config.yaml
arch: "jasper"
residual_init: "scaled_by_depth"
lr: 0.027
momentum: 0.95
epochs: 57.5
warmup_steps: 580
Rows from block 6, named by matrix and row number. Rows with one number belong to one channel. Each number is 128 + 32 x the weight over its row's rms, rounded and kept within 0 to 255. All counts start at 0. After the name is the row's rms in percent of the matrix's.
# convs0: first width-7 conv (model.blocks.6.convs.0.weight, 144x144x7), inputs 0-11, a 7 kernel for each
# convs1: second width-7 conv (model.blocks.6.convs.1.weight, 144x144x7, transposed), outputs 0-11, a 7 kernel for each
convs0.14 100 [110  99 143 101 110  81 100 169 157  77  22 146 145  82 119 203 142 144 164 197  97 160 121 144 129 112 121 179 184 130 104 142 142 117 162 132 139 143 120 137 107 137 138  69  82 114 153 115  66  53  89 163 147 106 100 140 120 104 102 117 112 103  98 107 185 107 138  83  69 182 126 117 141 166 192 159 103 151 137 129 117 121 114 169]
convs1.14 101 [156 126 162 151  93  74  76 139 107 108 119 181 178 177 163 108 125  62 114 174 114  75  87 149 110 141 113 122 122 177 110 106 154 153 216 138 158 148 132  52  92 153 125 152 116 121 121 146  82 115 103 128 144 126 147  71 153 102 169 128 158 156 160  94 109 150 190  91 157 134 171 135  73 115 120  79 115  77 119 109 139 127 165  96]
convs0.15 100 [149 125 115 134  82 100 122 111 112  53 206 144 145 130 108 156 188 109 172  86  75 182 179 147 109 116 125 107  66 123 126 159  52 134 162 159 142 156 150 118 127 142  41 106 119 164 138 153 121 146 169 169 134 137 170 177 122 177 176 112 132 139 127  46 149  88 136 167 123 176  95 110  98 113  96 113 117 141  39 154 115 124 101 126]
convs1.15 097 [146 153 126 101 115 107 113 158 113 155 139 105 139 146 166  79  70 127  96 131 119 139 152 114 121 141 138  95 139 173  70 139  45 185 190 120 116 112 146 107 156 154 130  85  96 114 155 113  92 108 165 115  76 142 158 157 114  81 133 114 171 114  77 101 166  90 122 102 161 148 167  81 131 178 156  71 117 215 136 120  96  94 161 147]
convs0.16 098 [101  90 118  72 110 105 129 161 135  67 120 140 131 144  71 107 142 118 115 134 114 120 141 114 132  81 125 119 186 223 200 146 117  69 127 212 115  86  88 111 163  97 169 146 163 104 120 119 126  68  95 114 138 120 148 121 177 117 166 154 172 138 152 101 134 182  81 121 117 124 122 176 136 108 119 137 146 113 142 144 137 145 118  86]
convs1.16 105 [110 140 154 160 124 127 138 153 172 102 127 131 128 138  51 147 112  77 113 142 116 141 195 152 117 147 102 132  62 111 171 114 104 134 144 116  64 164 130 101 110 111  68 139 124 175 159 126 155  56 103 141 123 162  85 134 198 149 102  86 107 172 153 173 151 144 163 186 104 124 109 144 115  95  78 114 102 151 201 187 153  78 104 130]
convs0.17 099 [127 123 145 137 110 169 107 225 175 174 141 139 137 112 114 107 120 130 107 114  71 117  63 164 132 106  92  92 143 127  62 138  79 109 100  91 100 102 136 138 134 163 146 107 116 137 130 133  91  75 124 160  55  83 109 100 136 173 141 112 135 147 121 197  75 115 151 140  64 136  73  81 137  94 154 142 145 101 196 134 150 190 128 103]
convs1.17 093 [130  23 104  89  92 110 130 107  99  89 101 148 118 121 126 153 113  82 128  92 155 184  95 107 121 128 105 114 124 103 112  92 144 160  83 105 152 143  93 124 152 107 113 150 199 122 157 150 171 152 123 189 107  80  88 128 143  68 164  86 133 151  95 130 180 142 138 120  92 175  88 124  86 121  76  98 166 127 126 108 103  75 123  96]
convs0.18 100 [160 119  91 135  65 118 130 118  71 178 153  77 127  86 140 106 164  89 130 117  99 147 136  83 108 112 147  90  91 203 192  59 121 169 130  91 177 158 182 151  58 147 100 131  91  27 145 110  68 142  82 141 179  90 115 103 200 100 153 177 123 104 164 123 120 166 143 191  95 135 129 118  99 166 190 128 152 156 133 124 117 182 140 116]
convs1.18 101 [112  71  99 164 133 110 134 112  97 162 141 133 147 153 168  46 159 133 192  90 106 156 103 155 156 137 147 140 173 109  38 177  58 111 112 119 147  94 154 162 135 102 114 125 129 142 161 126 112 124 193 121  62 124 144 150 155  41  68 154 125 146 154 147 196 142  94 128 140 108 152 104  87 149 130 165 100  80  59 156 204 132 110  95]
convs0.19 100 [120 122 149 122 126 104 124 184 182 142  96  83 118  92 139 134 134 102  97  69  73 113 165 130 123 104 178 207 114 157 109 110 133 136 135 134 121  81 188 115 130 121 167 150 170 106 118 143 181 171 181 102  77 121 106 150 128 154 191 134 125 146 143 199 156 127 101 107 114 134 142 118 134 118 111 100 104 158 145  99 149 158 150 168]
convs1.19 097 [120 143 107 140 152 125 114 185 158 143 135 124  40  50 147 152 186 134 117  75 146  25 136  96 128 167 118 133 149 214 207 102 133 127 112  95 101  89 109  81 144  88 200 119 155 133 105  97 129 124 105 120  95  99 138 151  90 115 119 139 107 139 133 138 101  92 137 128 113 106 159  88 102 143 137 158 142 125 198 130 107  84 137 105]
convs0.20 099 [ 88 125 116 150 134 142  86 142 163 182 156 148 128  97 120 115 159 158 125 141 154 202 132 125 182 158 156 117 191 113 105 158 118 100 102 138 114 157 155 110 138 102  60 107 109 110 128  95 113 116 149 133 127 163 127  85 115  80 159 167 125 144 153 158 189 194 120  98  89 100 130 132 124 127  94 133  97 146 127 130 160 106 116 127]
convs1.20 095 [120 131 118 155 130 109 153 104 150 163 131  94 131  67 131 114 126 126 157 113 142  99  99 121 117  94 141 151 156  58 143 172 154 134 119 152 174 141 112 133 144  98  49  94 115  72  89 128 186 183 118 107 179 138  88 112 149 173 117 167 122  91 107  99 124 110 145 186 160  65 120 113 116 106 115 113  81 140 117  98  60 126 184 156]
convs0.21 099 [143  85 186 179 163  71 140 127 164 160  99 122 172 193  99  54  85 142 108 173 215 115  76 142 127 147 101 124 117  87  78 110 127 196 116  70  99  71  68  81 126  74 146 119 126 169 128  81 162  87 119 155  98 102 115 161 115 112 133 130 137 110 123  67 119  97  83  97 116  94 131 152 160 159 141 126 135 189 184 121 152 131  84 145]
convs1.21 096 [106  79  77 116 112 154 182  93 144 108 141 188 122 151 147 120 118 148 165 118 104 179 147  81 125 166 126 194 124  76 107 134 121  54 103 103 110 115 114 130 196  95 141 154 146 136  96 142 127 127 107 122 105 135 139 120 104 118 149 107  92  99 143 116  79 114 145 106 116 129 120 112 102 181 140  97 115 126 112 149  71 115 177 158]
convs0.22 098 [140 143 129  96 102 113 117  96 103 163 106 143 153 125 107 138 151 135 133 136 150 227 142 158  86 106 140 162 109 133 111 122 109 152 190 185 112 134 143 130  67 191 200 135 121  99  83 110 114  18 196 140 172 133 145  66 157 146 159 132  98  73  99 149  96 100  63 112 114 180 153 129 117 143 157 146 134 110 123  83 131 135 129 124]
convs1.22 103 [ 82 185 182 120 123  75  77 145 162 137 143 130  84 148 104 161 124 184 188  90  76 119  96 124 167 179 138 118 106 200 178 115  93 117 109 145  88  67 113 119 166 127 142 144 137 157 165 174 125 111 131 117  89 128 128 110 155 158 104  96 121 149  88 149  64  93 127  99 198 120 133 106 125 112 156 112 178 151 128  80 180 146 112 126]
convs0.23 104 [131  97 100 136 126 153 113 173 172 166 167 108  99  59 148  98 101 172 145 158 188 190 125 118  92  97 109 100 110 168  99 115 115  74 102 116 156 124 170 118  34 230 140 144  99  94 111  99 126  86 116 102 128 122 204 133 188 127 121 113 138 191  97  95 155 121 169 130 126 248 138 135 160 108 148 114 139 139 166 118 144 129 126  57]
convs1.23 095 [156 146 177 159 116  97 137  74 120  94 160 140 129 128 157 155 114 113 123 140 159 117 106 127 128 123  57 121 145 168 168 148 145 106 148 181 156 144 186  76 179 103  94 102 133  99 118  77 101 171 150 159 104 117  86 116  61  84 175 190 155 123 117 138 183 147 145  98 145 163 186 179 101 143 107 111 147 188  98 139 118 187 100 112]
convs0.24 099 [ 93 149 135 110 114 152 140  58 153 124 204 143 175 111 156 147 125 119  87 126  98 124  95 181 122  89 106 111 181 142  98  73 124 104 143 140 148 142 134 123 209 124  75  75 119 171 131 131 149  69 113 148   0 159  57  72 159 149 134 149 142 160 139 215 132 171 124  85 134 131 134 173 139 115 164 145 108 133 147  75 161 138 138 166]
convs1.24 104 [164  96 153 106 117 129 127 170  80  91 119 175 148 151 153 118 113 124 132 119 205 124 154 103 185 137 161  94  83 104 125 108 104 131 123 124 131 125  96 102 101 143 190 133 192 110  93  90 159 117 159 115 116 164  84  96 105 227 133 103 148 212 126 175 195 130  33  63 175 138  93 144 131 125 140 124 108 119 143 141 114 156 152 128]
convs0.25 102 [174 135  89 100  97  97 141 165 127 134  85 133 127 138 208 109 126 127 151 124  77 150 119  95 100 128 160 143 114 100  85 195 143 114 143  71 144 108  91 137 153 205  93  45  89  85 135 140 195 149  86 220 157 162 127 129 134 114 129 137 167 139 119 132 108  35 177 132 124  59 153 179 177 130 139 174 123 123 163 134 105 193 135 147]
convs1.25 098 [150 101 123 110 140 171 179 126 168 137 126 139 158 137 154 133 164 133 158 144 130  79 134 143 116 134 119 130 124  79 157  68  89 114 124 114 132 149 163 139 121 152 169 109 129 159 122 117  80  98 127 156 184 153 140 106 139 132 123 111 116 123 115 129 222 158 164 130 183 127 176 250 176 120 115 124 195 112 125 154 122  86 114 137]
convs0.26 096 [ 91 128 170 138 146 143 167  96 147 132 133 166  73  99 126 167 159  68 157 182 133 160 114 179 124 159  95 111 124 123 135 157 114 153 124 118 188 194 134  72 112  98 121 140 129 183 149 196 131  48  88 102 123 184 125 130 130  93 123 133 121 111 157 138 187 218 140  90  97 127 120 152 129  81  85 132 113  87 132 145 126 138 115 113]
convs1.26 107 [134 107  93 133 149 179  92 198 178 156 133 127 115 132 100  97 117 130 149  96 111 114 134 112 159 113 117 122 131 120 142 123 146 177 180 123 151 109 160 132  93 142  64 102 136 116 145 118 128 198 119 151  76 103 152 122 131  80  81 156 153  90 201 169 141 128 108 117 115  96  97 200 183 101 149 141 119 175 143 179 143 116 105 170]
convs0.27 101 [106 156 123  86 119 125 125 201 140 141 107 124 111 132 176 174 139 142 126 127 146 118 154  74 148  86 183  36 212 178 129 131 121 114 138 134  87  80 151 136 102 127 141 129  31  48  77 161 225 198 154 118 145 241 154 172 130 134 130 131 187 134  99  77 124 111 110 110 168  90  94 166 143  97 107 166 124  99 183 178 150 112  91 120]
convs1.27 099 [135 108  95 110 116 142 120  64  92 123 151 100 109 108 172 169  96 103 139 165  69 119 136 132 176 171 149 150 116 119 112 161 117 159 131 102 117 103  93 119 137 122 146 136 152  97 130 104 133  57  86 147  72 101 120 165  96 169 130  90 148 148 123 150 117 109  95 107 142 125 174 132 148 120 114  93 105 200 150 151 128 134 111 108]
convs0.28 096 [146 102 124 136  99 113  96  80 115 111  85  98 152 121 144 160 140  78  89 105 107 187 165 175 156 135 175 181  88 136  87 138 125 187  86  59 165 162 142 144 175 121  47 114 142 105 123 128 142 127 116  75 189 178  74 194 181 134  88 133 123 121 162  64  90 116 155 120 152 145 120  47  42 147 150 147 162 179  77 178 132 116 164 141]
convs1.28 112 [116 143 104  76 120 144 105 126 122 158  99 153 124 145 133 149 132 105 125  99 161  98 157 123 106 104  75  86 107 159 193 111  89 135 108 126 130  79 124 106 113 125 105 122 106 144 124 103 111 166 103 135 113 128 133 107 117 137 120  72 186 151 100 140 112 145 148 142  99 132 108  97 143 168 153 172 199 123 172  93  97 168 128 109]
convs0.29 098 [147  80  99 104  88 116  95 152 141 166 145 128  45 116 125 157 149 103 124 159 117 111 167 125 113 116 127 169  91  94 114 126 140 125 162  82 126  92  82 141  81 118 132 111 107  73 137 143 147  82 101 155  95 137 117 117 112  79 159 125 166 165 125 123  98  83 153 135 130 171 164 106 146 148 101 118 159  73 146 124 135  97  91  96]
convs1.29 100 [153 151 135 134 106 164  81 140 124 118 120  69 141 136 124 128 138 105 129 113  97 113 104 119 114 122  85 128 119 141  94 125 121 144 147 172 149  80 165 133  91  62 125 129 134 146  98 108 102 124 103 131 168 201  52 132 130 155 201 120  74 155 128 142 176 161 115 120 114 165 136 169 110  98  75 111  92  85 119 113 103 132  88 117]
convs0.30 099 [ 70  97 121 106 112 109 131 100 215 133 137 138 107 109 166 158 131 112 129 126 163 164 204 162 159 143 182 155 146 105  83 106  94 126 143 221 200 137 172  53  98  81 155 177 150 167 118 195  79 159 116 151 120  86  98 203  68 123 128 104 134  86  96 177 167 148 177 169 136 130 130 123 128 154 168 138 146 140 132 151 139 170 130 147]
convs1.30 093 [162 185 168 162 125  46  96  91 144  93  99 174 136  98  91  48  97 151 116 112 101 150 101 129 122 103  95 146 121  97 112  58 152 149 110 155 155 140 131 140 129 169 126 155 136  81 100 104 108 182 193 141  73  81  49  96 107 101 186 172 144  85 168 107 134 137  91 127 105  92 145 101  97 134 132 128 164 145 161 110  84 104 110 150]
convs0.31 102 [ 46  84 103  91 135 122 126 142 166  70 111 127 151 138 117 126 185 106 179 152 141 141 106 127 114 142  98 119 122 155 149  73 101 180  92 148 176  97  95 158 164  90  57  72  94 147 133 167 203 182  81 102  95 123 200 174 174 177 183 163 140 108  63  34  66 126 159 188 162 170  58  87 124 159 164 151 148  90  89 179 140 139 153 123]
convs1.31 104 [227 165 131 114  95 128 124 129 114 105 119 162 187 142 111 192 153 153 133 112 157 155  91  54 128 124 107 108  87 113 131  68  80 127 102 120 133  99 131 110 116 144 146 166 127 150 146 107  67 144 124 108 111 102 176 144 185  85  94 115 121 116 104  88 160 147 158 101  70 121  85 108 115 136  98 152 163 121 195 154  70 127 193 162]
convs0.32 104 [106 128 100 135 142 121 135 145 192 166 132  48 117 112 155  92 135 106  87 103  59 143 135  69 144  76 146 117 137  79 141 127 104 143 141  99  88  80 139 164 112 180  44  87 118 169 105  79  93 255 131 122  42 136 115 202 138 147 209 142 147 131 120  68  66 115  85 102 102 208 157 127 161  89 132 127 120 132 143 115 154 113 111 177]
convs1.32 094 [142  97 146  94 146  94  69 175  67 118 123 102 111 162 121 129 110 122 116 128 136 129 142 127 105 166 198 135  97 149 149 150 114  84  88  88  82 131 168 148 129 162  77 138 170 126 166 158 135 166 183 123 129 169 135 152 115 170 119 121 140 109 185 102 134 112 158 171 138 115  97 107  91 155 141 160 121 120  75  89 141 196 105 151]
convs0.33 100 [136  69 139  99 120 109 133  86 184 168 185 163 116 135 163  64 135 107 106 103 171 126 180 139 153 132 140 167 139 145 170 136 129  98 160  92 173 154 144 119 189 100 122 155  79 118 101  66 141 136  62 190  84 161  62 148  85 101 128 142 148 135  86 134 166 115 152 158  88  87 147  98 141 175 158 119 105  70 147 111 161 179 104 164]
convs1.33 096 [112 130 145 132 136 156 157 171 152 117 140 162 118 135  88 110 130 205 100  62 137 131 186  95 180  83 169 142 155 121  72 152 119 177 140 104  81 106 137 149  87 103 143 159 144 127  98  88 112 129 164 144 123 155 124 116 171 162 165 129 110 130 110 110 131 149 150 123 136 112 112 154  79 158 160  86 121 142 124 183 137  91 157 143]
convs0.34 103 [120 130 134 126 154 123 155 150 144 130 108 117 112  85  83 156 135 160 117 125 216 120  68 107 135 189 108 149 115 125  79 211 159 113 141  79 133 180 166 136 110 135  63  72  84 142 136 143  72 131 142 157 115  76  89 121 140 182 161  99 131 117 104 107 105 141  86 112 102  44 108 105 128  88 111 144 120  93 147  65 142 154 101 104]
convs1.34 090 [124 175 115 106 115 138 135 170 125 204  93 155 153 159  88 105 100 144 136 139 127 147 118 156 150 143 146 145 155  82 116 118  81 142 125  81  91  86  54 124  68 124 131 146 107 134 135 131 120  77 122 111  80 155 119  99 123  87  77  59 115 112 138 148 125  80 123 103 139 204 162 179 158 173 148 128  82 107 138 117 105 127 140 137]
convs0.35 102 [153 153  66 109 100 145 102 111 165 120 133 100  93  97 117 151 132 105 117 120 112  81  77 135 116 109 121 130 108 131 134 162 155 153  88 115 177 180 145  99 151 125 101  71  96 153 188 109 126 132 136 108  71 141 140 188  89 123 132 147 106 112 122 106  72 103 164 136 151 172 108  73  87 108 174 147  65  88  53 175 150 132 132  99]
convs1.35 085 [146 144 118 149  89  89 148  36 106 120 132 194 199 128 185 180 171  84 129 211 105 169  90 130 102 108 129  75 135 149 150 123 176 155 140 211 138 109 130 132 182 154  85 162 157  81 177 138 115 183 150  89 112 150 124 147 136 110 169 200 113  64 130 147 197 159 132 102 104 138 106 104 167 137 158 143 145 117 103  60  97  97 124  69]
convs0.36 100 [160 125 174 131 145 152 133 127 110 153  76 106 152  85 117 119  94 155 168 154 124 145 171 176 144 196 181 120  88 136  99 221  74 169  99  82  99  83  75 177 147 118  57 141 149 153  87 148 194 141 114 121 115 153 104 167  78 126 113  82 113 128 111  92 127   3 114  73 130 146 132  81 161 133 126 151 110 146 124 100 140 134 130  94]
convs1.36 096 [114 153 144 121  76 116 124 155 203 151 142 113 103 105 135 101  74 126 116 126  65 103 151 112 130 163 168  51 139 167 113  81 151 112 185 126 138 117 172  87 115 135 164 159 101 134  87 116  99 170 146 168 119 109 106  89 124  93  52 180 110  47  89 114  50 145  49 126 163 108  92 174 129 149 115 146 164  36  59 152 121 100 136 113]
convs0.37 102 [ 89  75 184 113 166 142 116  83 166 217 173 125 100 160  96 147  65 133 149 116 170 127 136 120 154  89 158  90 132 120  96 133 131  88  96 101 130 157 130 123  99 100 145  74 158  93  88 202 130 128  86 135  68  97 119 141 137 123 111 146 139  97 106  49 122 117 128 129 118 136 133 125 113 117 166 138 113 152 159 129 102 111 128 105]
convs1.37 098 [119  98  18 120 169 107 131 114 140  85 184  94 173 102  77 149 159 108 121 129  64 149  82 165 115 101 185 148 134 143 123 151 186 122  46 127 131  95 128 128 219 117 108  76 142 181 133 143 160 192 125 109  97  57  96 147  67 101 142 196 166 117 129  97 115 141 129  67 130 139 152 142 112  94  89 140 140 169 116  86 206 148 115 119]
convs0.38 100 [104 131 120 119 120 121 129  70 170 106  75  87  90  68 160  88 120 141 154 125 108 156 110 100  77  73  81 137  85 117 141  92  96 105 134 125  56 110 129 166 168 138 131 172  97  89  66 162 145 132 117  33  96 168 173 158 155 149 149 169 130 186 153  89  57  70 138 120 152  76 115 122 115 113 116 157 104 115 153  92 135 147 124 128]
convs1.38 105 [113 110  94  83 114 100 167 190 205 175 123  65  93 120 190 117 194  92 107 143 111 130 142  84 180 113 156 154 149 104 138 138 104  76  93 170  89  84 105 176 117  96 151 121 130 145 159 206 145 112 165 139 114 124 103 102  80 171 118  79 172 155 155 127  65 147 168 145 163 137 155  36  80  93 143 146 145 140 114 114 136 108 110  89]
convs0.39 102 [101 122 101 151 170 101  87 179 141 120 154 132 187 118 152  96 184 136  75 157 124 113 119  85 140 106 169  83 127 115  88  93 131 194 142 119 145 130  63  95  79 124  89 169 171 167 134 129 127 106 170 167 140 156  98 128 166 150 136 151 153 159 147 128  92  87 151 169 140 123 142 155 117  50 188 109 159 157 121 113 148 121  97 115]
convs1.39 097 [139 126  50  99 171 130 114 125  97 116 133 136 121 120 136 110 100 105 107 119 125 134 122 124 124 192 151 105  93 136  94 121 180 138 123 129  45 118 169  99  91 156 121 159 178 158 111 121 148 119 137 102 107 129 135  87 152  93  65 100 123 220 122 184 164  52 111 130 121 131 146 128 180 146 122 130  85  75 199 173 113 146  98 111]
convs0.40 098 [134  72  96 106 135 141 116  48  75 161 140 158 130  44 161 130 201 128 101  92  65 134 130 137 159 140 151 181 159 152 111 133 182 163 155 107 122 169 154 120  98 132  99 145 144 103 114 139 171 189  82 105 112  67 138 102 161 120 163 148 151 128 137 221 136 125 139  95  38 117 138 183 153 114 122 143 202 136 135 151 139 175 129 107]
convs1.40 101 [151 115 184 214 116 105 139 109 114  91  88  85 127 113  92  74 137 193 148 177 123 111  82 107 127 111 171 183 105 115  59 150 102 120 141 126 143  79 135 118 137  98 157 142 141 127 127  93  97 137  93 120 123 141 130  98 131  81 173  88 106 153 132 122 163  85 129 109 128 124  92 113 148 124 164  95 109 102 100 125  98 155 161 112]
convs0.41 102 [133 122 120 118 107  92 144 124 128 106  60  96  80 142 144 137 143 140  99 128 108 168 144  98  73 114 187 205 134 141 105  95 153 132 144 159 133 156  58 127 146  32  82 110 120 164 134 183 225 118 129 116 101 127 157 158 105  79 100 138 155 182 126  75  93  82 126 144  69  47 145 156 106 142 100 127 116 116 152 137 137 185 135 147]
convs1.41 102 [135 197 146  75 136 188 140 131 111 145 140  53  63  79 115 106 117 162 131 105 110 122 110 120 199 166 174 179 110 176 143 134  97 156  85 135 115 113 134 156 105 124 125 140 151 135 126 131  88  93 103 130 111  85 147 196 102 155 104 128 119  65 112 134 131 140 173 107 130 113 107 124 104 110 110 118 129 111 114  37 145  82 127 184]
convs0.42 098 [ 86 146 151 116 175 138 118 127 162 160 118 138  71 122 139 138 163 108 134 131 130 109 120 137 112 161 149 168 100 146  61  99 152 101 146 125  70  86 183  84 191 140 200 167  97 125 142 109 180  64 131 128 120  48 161 167  73 149 118 151 123 149 188  81  80  89 147 108 124 157 100 129  98 111 146 110 128 170 109  87 117 128 171 153]
convs1.42 090 [121 104  74 122 115 125 150 139  96 119  62  90 127 160 109 124 115 123 114 131 113 110 144 126 112 152 128 205 184 146 121 162 130 120 130  93 131 124 176 129 160  70 111 130 155 136 101 138 107 129 139  83 132 196 144 130  93  99  95 146 136 158  60 165 105 105  83  56  93 156 134  99  95 186 154 142 155 142 142 157 108  97 144 167]
convs0.43 101 [107  86 179 145  84 158 137 208 147 161 123 161 176 136 169 129  77 101 148 151  73 131 105 149 106 104 125 158 136 110 160 132  83 118  96 103  79 149 126 109 104 123 181  71  48 105 169 132 141 136 114  90 105 118 157  61 191 146 134 133 145  87 125 110  37 163  12  70  75 108 181  99 110 141 166 153 135 122 170 160 160  90  83 133]
convs1.43 107 [126 147 165 118 139 124  69  98 101 120 115  90 130  75 128 151 152 117 117 178 143 164 113 156  70 195 171 188 130 121 119  86 152  68  50 139 141 125 169 146 149 146  84 133 108 134 159 144 140 116 113 191  82 139 125 160 139 106 100 105 105 135 149  97  92 180 211 119 159 134  97 112 165  95 145 182 195 123  99  30 136 139 119 172]
convs0.44 098 [123 110 121 104 115 121 142 110  79 136 178 176 133 103 121 108 107 102  99 160 179 101 139  93 107 100 169 108 109 184 167 133  88  93 134  74  86 161 103 200 139 145 158 113 123 113 158 136 203 106  83  68 129 136  47 127 136 134 130 126  99 129 105 106  54  80 117 217 152 127 173 150 116 142 137 162 156 132 178 163  99 204 107 101]
convs1.44 103 [195 163 120  98 101 139 136 143 156 110 144 124 126 131 102  91  97 124  98 134  46  86 162 133 101 161 162 177 126  82 115 175 179 181 145 116 187 152 149  91  82  86 140  75  89 112 124  67 133  72 124 163 157  58  87  99 153 105 143  92 141  76 120 157 140 128 158 110 122 103 129 109  68 117 127 119 144 112 111 118  85 162 135 136]
convs0.45 097 [116  87 103 105 113 139 114 173 127 152  58 147 178 113 190 107 126 157  75 160  77 160  80  95 140  64 143 139 143 139 156 134  86 122 168 163 102 125 106  94 139 206  90 133 153 158 135 147 116 200 154 122 169 124  99  79  84  87  99 142 122  91  87   2  79 140 157  97 162 158  90  99 114 100 124 114 145 136 175 163 115 152 165 167]
convs1.45 115 [134 103  95  76  95 124 191  81  54  58 106 170 157 162 133 122 113 118  81  98 122 121 116  71  98 125 148 129 106 109 104 122 142 109 110 122  89  99 123 120 133 151 125  97 121 111  92 151 128 138 189 157 146 132 112 119  90 134 113 145 143  83  77  94 154 182 179 100 117 115 155 119 102 159  87 137 123 166 237  95  90 131 126 132]
convs0.46 099 [130 103 113 105 187 122 124  62 173 127  79 122 126 105 118 140 113 102 117 118 192 155  79 119 131 104  92 108 150  98 165 227 119 157 141  61 119 136 180 119 114  88 108 127 139 105 149 108  82 179 132  75  77 103 153 147 113  77 134  67 174 142 161 169 219  54 110 175  98 142 116 177 107  87 117 146 176 147 146 131 138 210 164 160]
convs1.46 100 [131 195 132 120 137 151  90 152 131 175 167 166 149 106 117 127 186 177 183 170 169 145 148 172 115 140 124  96 108  70 164  92 135 105 112  94 131  81  57 103 154 188 149  94 163 140 143 100  92 159 134 125 160 172 121 151 134 171 194 132 139 134 150 112 166  90 166 147 160 138  55 163 101 110 107  84 132  99 124 132 100 136  99 189]
convs0.47 105 [156 168 136 154 163 128 155 151 115 176 186  93 120  72 111 163 122 129 136 145  66  84  63 179 154  96 180 120 181 152 109 187  82 109  87 137  93 169 133 165 127 148 170  95  88 146 136 146 176 108 110  97 163 173  64 124  99  89  58 117 114 118 141 162 234 199 142 106 102 135 117 142 130 107  86 139  80 157 151 172 108 110 110 212]
convs1.47 092 [171 135 104 128 109  82  63  90 157  82 194 139 116 162 166 125 209 129 127 117 222 121  29  97  89 166 129 125 174 127 104 140 188  92 105 175 145 127 115  50 107 146 122 103  91 133  93  75 115 116 131 105 146  98 194 170  49 105 114 160 135 163 143 122 144 103 140 116 106 116 188 183 121 139 186 111  98 140 120 155  56 136 114  85]
convs0.48 099 [133 127  80  96 120 130  96 188 158  64  81 119 107 142 129 102 128 153 101  73 145 170 119 209 113 113 115 123 141 149 103 144 166 179  82 115 125 123 135 119 123 167  74 102  94 137  97 154 159 147 158 186 167  44 153 177 101 141 118 106 131 119 141 187 138 124  82 166  98 101  89 147 147 125 146  97 138 114 181  81 149 130  60  86]
convs1.48 093 [170 109 118 137 100 155 160  88 128  74 121 151 153 121 182 120 108 178 118 110 127 152 122 127 147 169 107  79 115 213 201 178 144 185 149 160  89 159  73 146 149 174 100  94 112 152 175 167 184  91 102 118  55  90 122 105 151 127  69 151 105 133 137 182 151 116 148 170 123 109 155 166 132 156 159 131  77 178 126  92 103 145 122 105]
convs0.49 100 [151 135 142 137 125 154 140 101 182 172 173  73  89 131 111 119 169  92 119 154  87 108  88  89 124 179  97 125  67 182 222 103 121 154 150  95 167 165  70 132 116 174 139 121  57  98 127 165 135 140  82 110  97 173 150 130 105 109  99 112 116 113  86 140 103 209 106 161 141  80 141 113 148 133 122 139 132 103 192  89 147 155 158  95]
convs1.49 100 [217  62  91 120 132 119 178 126 105 127  82 119 112 132 138 120  80 126  95 101  82  98 103 113 122 127 121  83  74  82 147 200 132  92 104 130  90 126 109 192 159 113 126 132 146 126 122 111 126  55 131 119  98 117 156 121 126  69  80 123 135 109 144 188 157 194 105 167 105 147 129  81 120  70 114 170 188 106 109 164 113 158 104 153]
convs0.50 098 [184 165 152 112 165 104 172 207 161 122  92 124  57  52 130 109 150 149 176 167 145 199  77 158 157 130 129 188 141 105 140 121 160 156  83 126 203 166 131 142  79 147  87  98  97 184 115 149  57  91  90 163 160 170  86 113  90 212 166 130 111 112 111 116  73 114 146  52 112  56 140 114 160 147 126 185 122 126 144 131  96 112 142 125]
convs1.50 108 [ 84  78 100  98  93  70 107 178 119 160  96 160 134  88 157 150 131 132  83 105 119 184 118 150 134 146 146 161 126 122 118 138 103 108 164 154 151 188 112 157 138 145 148 125 134 118 117 135 128 129 156  98  82 105 158 168 116  96 109 134 152  67 106 131 153 169 168 133 161  92 173 148 124 187 147  79 180 173 198 145 149 162  85  96]
convs0.51 097 [113 151 156 104 141 133 134  79  81 135 107  79 138 128 181  68  67 111 130 118 105 192 167 115 105 128 140 136 101  89 123 133 141 168  88 202 210 223 149 107 113 138 190 180 209 140 153 162 114 101 103 113 117 127  80 134 115 148 150 153 155 144 107 175 140 202 137 147 159 116 169 152 128 142 136 116  74 123 122 141 133 112 141  54]
convs1.51 114 [ 54 110 111 168 135 126  85 168 141 148 182 137 126 130 122 140 134  83 135 122 147 120 114 137 152 153 106 140 118 166 177 112 101 131 129 109  94 178 117 137 111  99 173 172 121 104 129  96 101 157 167 143 104  58 133 116  79 108 111 116 167 179 112  87 128 162 146  90  67 108 124 138 129 141 117 115 156 108 178 112 179  90 170 181]
convs0.52 098 [119 133 129 130  93  77  68 149 136 138  54 118 112 197 182 137 137 149 142 110  98 179 116 147 155 152 129 121 125  52  36 131 147 133 119 140 140 112 135 119 148 126 121 223 116  93  83  93 189 190 143 107 110  78  83 140 136 117 193 120 114 137 148 169 127  94 169  79  49 116 116 140 124 112 175 173 132 156 127 181  73 147 168 139]
convs1.52 104 [136 133 123  90 136 204 147 171 101 194 103 109  90  75 123  33 143 102 145 118 143 198 106  73  98 147  98  77 143 142  91 146  78 118 156  88 104 156  56  94 138 152 134 113 111 117 129 149  49 121 160 146 114 201 111 134  81  93 126 119 138 170  57 121 131  69 112 159  94  92 109 113 137 125 104 129 151 103 123 165 138  88 111 111]
convs0.53 100 [115 140 138 148 104  94 147  65  86 102 103 111 164 124 153 137 110 120 103 100 128  89  71  92 132  90 157 124 141 177  60 146 157 134  81 134 124 173 109 153 176 176 133  94 161 123 157 148 116 158  77  72 134 105 134 124 157 127 147 137 163 113 111 155 118 155  96 132 198 145 129  89 141 109 109 132 144 162 113 116 114 155 155 116]
convs1.53 109 [134 158  88 126  98 150 142  90 107 112 105  93  89  86 114 164  98 143 186  57  87 113 138 124 132 152 210 166 107 119 105 131 117  91 110  89 155 179 174 177  98 132  97 119 128 136 145 125 178  93  46  91 169 112  96 130  67 117 172 123  25 103 112  86 136 113 115 119 115  84  69 144 120 164 128 153 156 111 151 143  68 120  83 111]
convs0.54 101 [111 108 138 118 147 129 120 128 176 165 136 137 158 226 158 147 115 148 125 128 101 153  69  88 151 128  73 128 169 130 146 149 118 102 151  37 197 149 110  66 129  36  43 185 126 164 134  69  22 141  81 122 109 159 119  93  94 134 127 109  77  90 112  58 133 179 117 169 124 107 116 104 112 122 147 117 106  98 147 103 149 114 149 141]
convs1.54 091 [172 176 137  87 152 111 120 161 155  96 109 136 159 157 199 132 142 153  99 154 131 127 104 130 119  89 139  88 146 110 142 122 127 163 127  93 146  83 229 191 125 152 132  79 129 114 210 157 109 154 171 128 141  83 130 111 151  55  90 175 171 133 166  61 154 135 161 128  89 168 133 120 144  99 160  66 123 168 101 141  94  89  91 119]